Weights of a small image classifier.
Training: 14800 steps, held-out accuracy 99%.
Data: trained on simulated grey scan slices of phantoms with and without marks, 245000 training examples.
Rows from block 3 of a small image classifier, named by matrix and row number. Rows with one number belong to one channel. Each number is 128 + 32 x the weight over its row's rms, rounded and kept within 0 to 255. All counts start at 0. Numbers have three digits each.
After each channel's rows are labels from the 100 images, of 14848, where the channel reaches its highest value: "peak on" is the class under the peak; "top examples" is what is common among them. Only what is clearly more common there than usual is listed. The data: simulated grey scan slices of phantoms with and without marks. In brackets: how many of the 100.
# convs0: first 3x3 conv (model.blocks.3.convs.0.weight, 128x128x3x3, each kernel summed), inputs 0-127
# convs1: second 3x3 conv (model.blocks.3.convs.1.weight, 128x128x3x3, transposed, each kernel summed), outputs 0-127

convs0.120:093114127194176162120128122092141134171201105112118143120153141101125133166103108113108149087142093137110146092158149112099126122072063094167119133172059053128169124124148116156121129110161103168095123109176114142063133129098084085148092161067058211104103131086128105137093130128150065141130157099131132075119140099123160116162133131176078152094056068124136099136116135114140151069134
convs1.120:156076061163123106088129105138069157111095106104148115115161151119064124189091121127189098107140118149100093103100087118116146134065160170116109105127106118161089136134133128094123162052096125129130123103173112200079115172138094110159098217176160113128157137167133173123094117199097146148125137142138114157157144103173124080172073110133124067113139104076080134148176123163126160112165
peak on: bone (76)
top examples: belly (57)

convs0.126:132096141088104084120092135098141105128165137158162214153136154116113093085169154163111151144203147137124085134057126141112137099107159150140131106129059120173134165090052153135170175085115114179152120106139138124125117161187119086136157086137198106142135048102135088128135139119128054059083121159119105097105139132067130122058149116110136142133167151140102081130083149086126135119144
convs1.126:131184141153134118163146070146136073189138106071177147108140081125182140108126098133134140158069098137119186148189109110140158121129203122107154139108106171081092085092198122105088144150107090103141192099087126088135171154098171143140115127135139137105146096130069144141150160058147152089101157122126109103147110132124133106164118134135137121170062180088168071123167116127178100189105
peak on: organ (42)
top examples: belly (57)

convs0.97:113149126105132116140086116106163135137136168077131119119117164218160139118117157112117129094129105082110152106152119129162125079088126128058140083111115142154144150126159134094171212145103165164116165179131095115155131139163109050113162087098060092105073147102183128096179136130167071131112093112115102098140100111097219143175100118084127098132161098162121187088130094110120108131194
convs1.97:133136080107095094140140128127081152103158105103172173075137101072118096110068127154122112103078099156142132109118101130094181072065101111082133135131143121064122106100095145114127105063150117073082137076134165118097191154136090092120060086157152128119091105173097098136107099118089134167141112118125160084079151078118085144116093150095134146139052157082113128141171107139153049151101
peak on: organ (42)
top examples: several spots (38)

convs0.95:115152161068132174170115096096148090112114167131167126140107163111134164123121119064144144068192145179126132120092126130099115177064158132102134131175130127104104176092136102122104084073136119176084175163182184112118117064179152114099145185098062187069177157099205120131122114128103119090155091174175131132137113151138116158123151132089148130121166064085126109116126123143115127125094
convs1.95:167075137130077180182112071153115132147140092151102184110166160116146170133082102139190140139095067098121113153184096160156160114059145123090055131130085156170136132116140135113101080107089097112077146121120179114145150091138109117174131146121117150171169131062059126169099109122182161109129111152129148100136203183136101126146101139109154099116130103122108109102075182131173177108135
peak on: bone (61)
top examples: belly (80); several spots (38)

convs0.11:153126103125088099169129107116170120074109141142141086133164107134194056157140085105113138120094153128164117153097112133126062134117203127106060096117167163128145090099118069125164114153124132099158097123142101068119159165188185097121118104180146094054170153107134103164137137152085129133101134081145167101095121122117122186098089114143144124137112170116164182115108140082044065104150
convs1.11:118140107068064145098105182090115111149158143137187131113047142134102144118145137095087150142163149138118066159123166096120105102147033093123125156071119112114140147091114119102196137121173176156106146126116158087144119109132196127098125158077117106079110129061121099110062132072159167126122111136107096133104136097113123095161055131155124106134124133110110142137102122189164081155047
peak on: organ (97)
top examples: limb (83); side: left half (78)

convs0.79:129089118097113183114158157091158140052174116143155138133121144117153163118124157167110116105091113125127066124133109112109152094131136093150171122104143004120164116126160100118143087173117095124065138182070143133136164074099115104145073113092191102152152118115047152109167170115163135067088106105141123126169074137111110083160093166090140126078147143115103134113140086131107174114167
convs1.79:110135148144145117128123127114089137165072098124130153177172116109162130120097113164149058107143167080141164126151144200124119141088148153052080147063083113185113142102158124141109090100073132161110175107185132116158154103159065163135130075131160114141141095187110207109076106133071145168153175180078135131127167109114140145069113119110099129098180125132091094134098147098078129127100
peak on: organ (55)
top examples: noisy (70)

convs0.49:149108144128095169098076079154122110113083144128125193117152124143184147131095118092130169179106160153104131152134109057126061137096177163110116159143158159145133156133101152107134168147157121071140140110077107131102142128182152137121102065163106039122141095082100161087132111182120080127181116089172116079176087108120147120197130143195079140100093164089148142139133169145153126121178
convs1.49:129121065070129150098179143117112076104132138064071076113100127224116166096095115094095131095134145100059119153115122061105109148201193155174118143147086145104091144100153108106186129137173114127085081174096140073098113112164153135134139075120081112144148182098160090146108127134111141139141113155107161133129153156074166136089107152131158137141153119142124152116111101132059114127075
peak on: organ (68)
top examples: side: right half (77); ring (44)

convs0.45:142073133128127127093141123082101158124119131085087086070148138123155091142037145124138075115128153103113154144064141123152111087105130105123202147125123115080149096123138053094129139132164104161173118154117105134159147177127094104150161145175133192140085118107148124155104110079117190141047165111087110167127143135092083104103210143203169175092145090111114109162139094158124107142109
convs1.45:104137105091116167088151103101075104104103117113129149108140048104098100118145111120087085166157066126116128092181100147132145124093112111118070123080110105186117149100119139130109107175065091123102159142094131119192151104167172103127123157157112099124129115062141117098150102121144048128070169018126167109066154186090132149130115132104144105133111111148126134073085092115170086102113
peak on: organ (36)
top examples: side: right half (71); limb (61); bright spot (53)